config.toml
model = "class-conditioned image flow-matching model"
train_examples = 48750
cond_dim = 128
targets = ["pattern colour"]
norm = "groupnorm"
blocks_per_level = 1
residual_init = "none"
muon_scale = "match_rms_adamw"
nesterov = true
adamw_lr_other_params = 0.00096
ema_decay = 0.995
batch_size = 128
lr_schedule = "linear"
warmup_steps = 640
weight_decay = 0.03
Rows from block 4 of a small class-conditioned image flow-matching model, named by matrix and row number. Rows with one number belong to one channel. Each number is 128 + 32 x the weight over its row's rms, rounded and kept within 0 to 255. All counts start at 0. Numbers have three digits each.
Before each channel's rows are labels from the 100 images, of 14976 (inputs lightly noised), where the channel reaches its highest value: "responds to" is what is common among them. Only what is clearly more common there than usual is listed. The data: procedural textures in two colours, tilted and lit. In brackets: how many of the 100.
# convs0: first 3x3 conv (model.mid.0.convs.0.weight, 256x256x3x3, each kernel summed), inputs 208-255
# convs1: second 3x3 conv (model.mid.0.convs.1.weight, 256x256x3x3, transposed, each kernel summed), outputs 208-255

responds to: crumpled (68)
convs0.240:079189180104145100178117136129151109126179121147146086155135127154138237085158093096084100138109172112114112111174113108128115159232155152134086
convs1.240:112094138103130109129144137130204165161165134078117074115129111136087084173122129168113126100188173136094199074162138150129105105148174113162222

responds to: spiral (86)
convs0.142:108122186078127146175147145181082135102217115125135128165123043091123161107104079142066138107091127122122099181082144116116131167103182124118165
convs1.142:117065114112123172165151069122165093150117114108187135130109099083163165192205067122136116169099166123129142106178117101107118125165159144136100

responds to: rays (27)
convs0.62:155180103228166116113132093135143173158189191165100154163114093148121167101134118140128149173120194100127138138098156168150126118129118109097181
convs1.62:089124158149087159119109202175109073078118149041119202105098170145132172126137119088158186072181138066122091109199052115163114123167063144164106

responds to: spiral (28)
convs0.152:174174114118097087143091085103192143084110213208162078075157084118135200104102118159078171122109106104073139177153100166124078117191177132116110
convs1.152:100177136087162146158145094138156110144139100113114197068114065139103103190142115141087155148160153107127143104059141118116107156128089091108078

responds to: red (38)
convs0.212:190085113076138137130142140202058123158162178107070140203117127180112113092152174127152135126143150181093137130095149085123102118083081124159159
convs1.212:141119098124106123083086148135160111143121100114157077119127112119142109127088081115144094094103056158120124108174119083165153183088181106085155

responds to: fine scale (61); black (42); crosshatched (29); pattern colour: black (25)
convs0.123:092188100134125158117080136146083054123094148169155173133081182112145102125140168154115143187150045126087131111134165096163193111102110119126119
convs1.123:147120116146129116131073117078123128158099046153171099144101168080146109161140178147095161146189099104132158095115128120126099176161100166148122

responds to: seen at a slant (77)
convs0.239:132125124112159133128121103085191117102146115189186099152096149145124197096123093100098110143136115095098162171146125071112116151158056115100083
convs1.239:118136111119164151169163147102121110115126135153077102099137091190071147150103172147147106104116123158159140160096111169094116122160152135142161

responds to: rays (94)
convs0.155:119124061103137097145124158103078117098126163148176153195130139175184168132116120159110125136126148101085071124204102168125116144139066085133138
convs1.155:171141129082139125136119088112133072159135149152088159144119110112102104116110076068152124106111188133157183214125111135145178133200104140146167

responds to: coarse scale (62); black (60); ground colour: black (44)
convs0.178:123117156172074144183103132132057110156131176081122110125128180150099109115126137135093166092152096171090163154083133148098170119107114099085170
convs1.178:173110077143098172083125157090124101120103105184103138134114147137099105088087125124141055123152109152149129169133115144147123163118121165101127

responds to: furry (38)
convs0.193:040105120131137112126145105065155086123087164140188163133129109067103122180104124110161123136140152134171140070144119110117133092084087146163106
convs1.193:141170137137167139129081093140078191112158127102098111140101199130134117118157099133186099137120123136140141171130076133112060153116062120148099

responds to: red (44)
convs0.130:143131156048140127140148140131135107125169031147148110139129074140120193057112118133112132098105172148194166157118125071096177166160171119107158
convs1.130:060106112143167140117182102144140136076121177176086159112115053146080153154137090125144144160167150074072168119173103142132134119120152125124128

responds to: black (42); ground colour: black (33); wavy (27)
convs0.150:136128134074179145152127089143116100088188083096169118112118087042144171065134141193048130100065114157135152150069099097092181155171130134130122
convs1.150:161117115097074138120114137120118084135167105120094151140074144138138125120116128117116096147109209102159086110166087154111140132186188109136165

responds to: spiral (51)
convs0.134:138182206116087063153147126123109109070097103202143116146154091129112203095101092162098184108098142092135154124097161081138152175084173121149097
convs1.134:103132169113099138165171137158103113171097093121141181151135051128139204180144144167113218133134180137129146127126105149133124114131090085104116

responds to: rays (98)
convs0.225:128112102122157122141172142103127109066091074107163140114136080158118152092127155133084091104100174113095128174102121094076140108191029143123134
convs1.225:135170103091116142141193210145134088116164123121116100097130125147144133133141127163147139137157169122123140150114112105150130114105126118156092

responds to: fine scale (65); crosshatched (33)
convs0.208:121137199134117118119103080149157113061077106134147166127093107070088119180142044142117068180088155072131139122157102151100136157069101115137179
convs1.208:113138114078199085167159119180113184166160098134121149161098099135086152129135148104138145137161102117183133086182143113080099144101079124121108

responds to: green (36); ground colour: green (28)
convs0.192:128102175208105136133125124169090180154123175143147074165163144102103112168133152185145095138094126145140125127148110150101085140184067112160153
convs1.192:128086131149192077091126197078142096138109151103074137156143074121137160110091168078112187130111112194185127128120151135138156117128148103147158

responds to: fine scale (69); crosshatched (65)
convs0.211:107092110172103118091122141087113078094101153153154165105079057161102116136145157180160148123145147103156134106173120059187120154092068117147124
convs1.211:090160105149146131139089096159105155167129156048117099178083187143112163160142115080107085164122092032094121101125125167115087092163148172123119

responds to: seen at a slant (78)
convs0.35:130118107142048147118111133102157147113150098148121166145158122172169140098131101111136105115168050141105137140047136172126090152121076139187096
convs1.35:147126143168191143120132113126105142138098105063089125148105102101075093086103109103145144112157066093135156111146099160123117092149161145129201

responds to: crumpled (79)
convs0.169:170156117205120176109146092165196118147157145158110143076074144117149106213081119116166110111104112154103142116110099115113148125053120169088160
convs1.169:094119130163102094117105131110061140102144107155131126139119108115110148141156064140121143108174108077116094072153175105152112117120159086061152

responds to: rings (93)
convs0.132:066131113036149135117103098125101114133153067093140096093111116132159148106121161181161107152079102130147159122083177139139137184080186130099147
convs1.132:128129150102111118189069169187102104060159100154064132086127091065098164147139154158094176106173164133132134101126112136113100135114167105167092

responds to: grey (39)
convs0.205:117045111067132077129127056150098152119084098135113094095110132103155141129132159165115193088133117150142120131145083122178108094141105153157125
convs1.205:142116107158131135158105157176121139122085168144156099172132190142156111110131114118115149121120155131194149215095137117147110169138116148112108

responds to: crumpled (97)
convs0.2:130099149174176216092117095155064138123109074156080107187150157138122159142167149129087069087188144105183141102141103133121127136101143097128088
convs1.2:152074160174144107203114143194109168130164146152071149071121082099117132083164120165133140100133105049150134123120162121107190124151109108128150

responds to: furry (37)
convs0.204:090117163155097092093133155121177135092062071135061144099127097087136165111123093122155131126118137067150085090176098183191131124159104130186116
convs1.204:141161132141144124154137127154111101105175088147123195154146124173093062128178060099113148119202139076159203139106054187123118184067098167111107

responds to: crumpled (95)
convs0.72:154128150182163116111167133191173144153162182186153153157118177185156153139185125136181199175150173155101146155103183159166169123146135180158131
convs1.72:158139111091111136101099101079124105127144123136136168131087151096099157125062131134088139145079130107152110124100124133086062103207116144084084

responds to: coarse scale (64); looped (30)
convs0.34:233152138071143195143154081086072138142156123158089164140156100173134114129139066176103074099160111095140165127146107094103152121124116090092152
convs1.34:148183115116195062110105145072096194154125143100113108070132135162117104127109051092176152171115100093093137155181118133131094119113033127137146

responds to: seen at a slant (100)
convs0.80:105103123143080085099109080182164097112137069180074113157141084122160166110126103129183139149113138111088082190070129099115141162112043110174116
convs1.80:108192076152117123127165109073149131104090105138163116152142181161200107146165123113110151119084165120109094077157189095149121100090137089186151

responds to: rings (81)
convs0.188:060109089084156147172116124139133121100119060169116118143116102112200080127141136069086110077090183081098109160134133112156146151157095079102132
convs1.188:066150150117091184095122112118099158120130095132081120120147191119145195106138176112155144152127073105124095045127141141101085134121212124128095

responds to: rays (75)
convs0.52:126104091095160156147164169141106130129135159152144134165157141085160118171116127103116132130124149107109138185152138182134147154147042122115158
convs1.52:152111124094180178103116101116075215123178179073098132076122166139136153196153130128128106111156158188063096111099093168106050094152037106085122

responds to: coarse scale (82); black (40); ground colour: black (29)
convs0.172:139116144142066147188096138133076104130080140112145183197134166152090123101166117171118166115148139172132113097131047181138147129085000123095127
convs1.172:129175155129077178092068147108124109143121156103063133155105148112139111097101092128090068134186114099076162130156140128127093168091151122134160

responds to: grey (39); cloudy (28); ground colour: grey (26)
convs0.210:090113106154111060099136121069153108157099166153115165055131053083099112173083076116110148098125144120122093105113121125133141088137103125103110
convs1.210:145118140190165148129084140111142114113114051101128139171147122151155098122131158099162165182109131085159137111150121087102103123125074150189139

responds to: green (36)
convs0.121:117163113088160049132129107161133102118106130236147189093094142075090106131127110109190166107132116071126120149149183108119124125131129083110116
convs1.121:133146136120168112166114132103127102113138124114149096184166128205119130133121170101180125173090163155114075184059164130110104104135085132115185

responds to: coarse scale (66)
convs0.179:151119148115101127165071147135144094161076158166081066136117168146116102111133151158102124104225056147093142097135151128120169140128255106134125
convs1.179:125094136120118115185116127128099102136080132167132139168118123162108160163102160166145165102134122140099116127114133096101136139118142082113145

responds to: red (39); pattern colour: red (25)
convs0.171:096156161129114178171130155130129130192130203073097126127106153146126117069117128171139149134172102158172185128131065215108198161118005145111155
convs1.171:130109128134086150066058096113122098088157130141064218116075153179136084116129102107134058115143172048100125138126123136121155080107174110096154

responds to: crumpled (65)
convs0.232:067111171074094104132112109072133089111163113108215108139103087152154242094123151129137146132121146119127144116137111119161146135178110106119106
convs1.232:122138054117142148155145133139155104133147100137130159126146107137110150143092099164119131132151145087100157094123088133176148084122238121159124

responds to: rays (93)
convs0.237:094127143117147094121123117097130134107157145078164066109131090159133145049149145098109171119068162096176068109141142159146104086140203113123111
convs1.237:119151125093080134107183172152215142135121127115142121111108108083128136187077132150156130124148195106113167120140150063127152124119083155172087

responds to: black (57); pattern colour: black (37)
convs0.111:139168135069155094115095081116188101093104106083083125105169167129146073187148102132182168116129144138092135092145142149147097117165166156074116
convs1.111:086114128108134134131164151140102122125146137202176119075109101175114103143161132134140114110176166132073143132142157115103119120138158180123088

responds to: spiral (27)
convs0.148:159105139113156073140130154117168141112169093080178103139076081129125171119113066118116156103070186159102155135099161072135150189178116128075095
convs1.148:146157161093097152095090150090138126128127158157179173123106065065155165163108054167120177133104152107163102085103121098049167127139151118121124

responds to: black (37)
convs0.146:169147141044120094134078122124126123130155132226138148112166045144138195119141127076092142142085157189109086198128085109086142184098150119133166
convs1.146:088122056071082123136145137163161142114150119107102203124123140069107154155084129155103140174139216128081154148112141166077096091097082102148087

responds to: seen at a slant (72)
convs0.56:108127147153127090110095118104162110098129116099151193095157087108124145155125156167165082131170118105150164093142128106126125113125135103167110
convs1.56:139133124177080107088155127167098207120097154080082079110117150157139153119145174034118110121174138160116111152129096134127183106150139122150219

responds to: rings (78); fine scale (60)
convs0.217:093083148073152159136110136054087132112146114101155119099158114183128123174103164156139149092143113127158082132162098116163153109193128109136125
convs1.217:087092136138134119120146132150127095076099102119100125200115097150112160114120170167162137123173197104125125092096089132108083160126158071139089

responds to: furry (36); wood (27)
convs0.218:109086124124104088114143083096113158155144179153217119135156083089118144133108083177061107126119129190110106075088136069050115093072151132107120
convs1.218:161182143143186141137089118175083131089107125084117101099135174110150079122143172111120107115110099151177076207108124144143152115168076166212117

responds to: rings (27)
convs0.114:130138109060052139132082075136123113103077197153089143128127121143156051101106125160166138144139075131112136124111146148186077123115122149148154
convs1.114:090174078165086178095101147109144133112111081104144108156163183150135160102115172035155123067174121162110077103148158115143078149097204069069144

responds to: seen at a slant (88)
convs0.177:130110085208128121104133108113177116095104075244100083060137144092137103171116097140102132116102088053131113099134168140097126095131255136167112
convs1.177:159100165147187118153157150134164108113131084147140127116133091126198132151126125086162094085101090134202146171113117120107113137159086157088076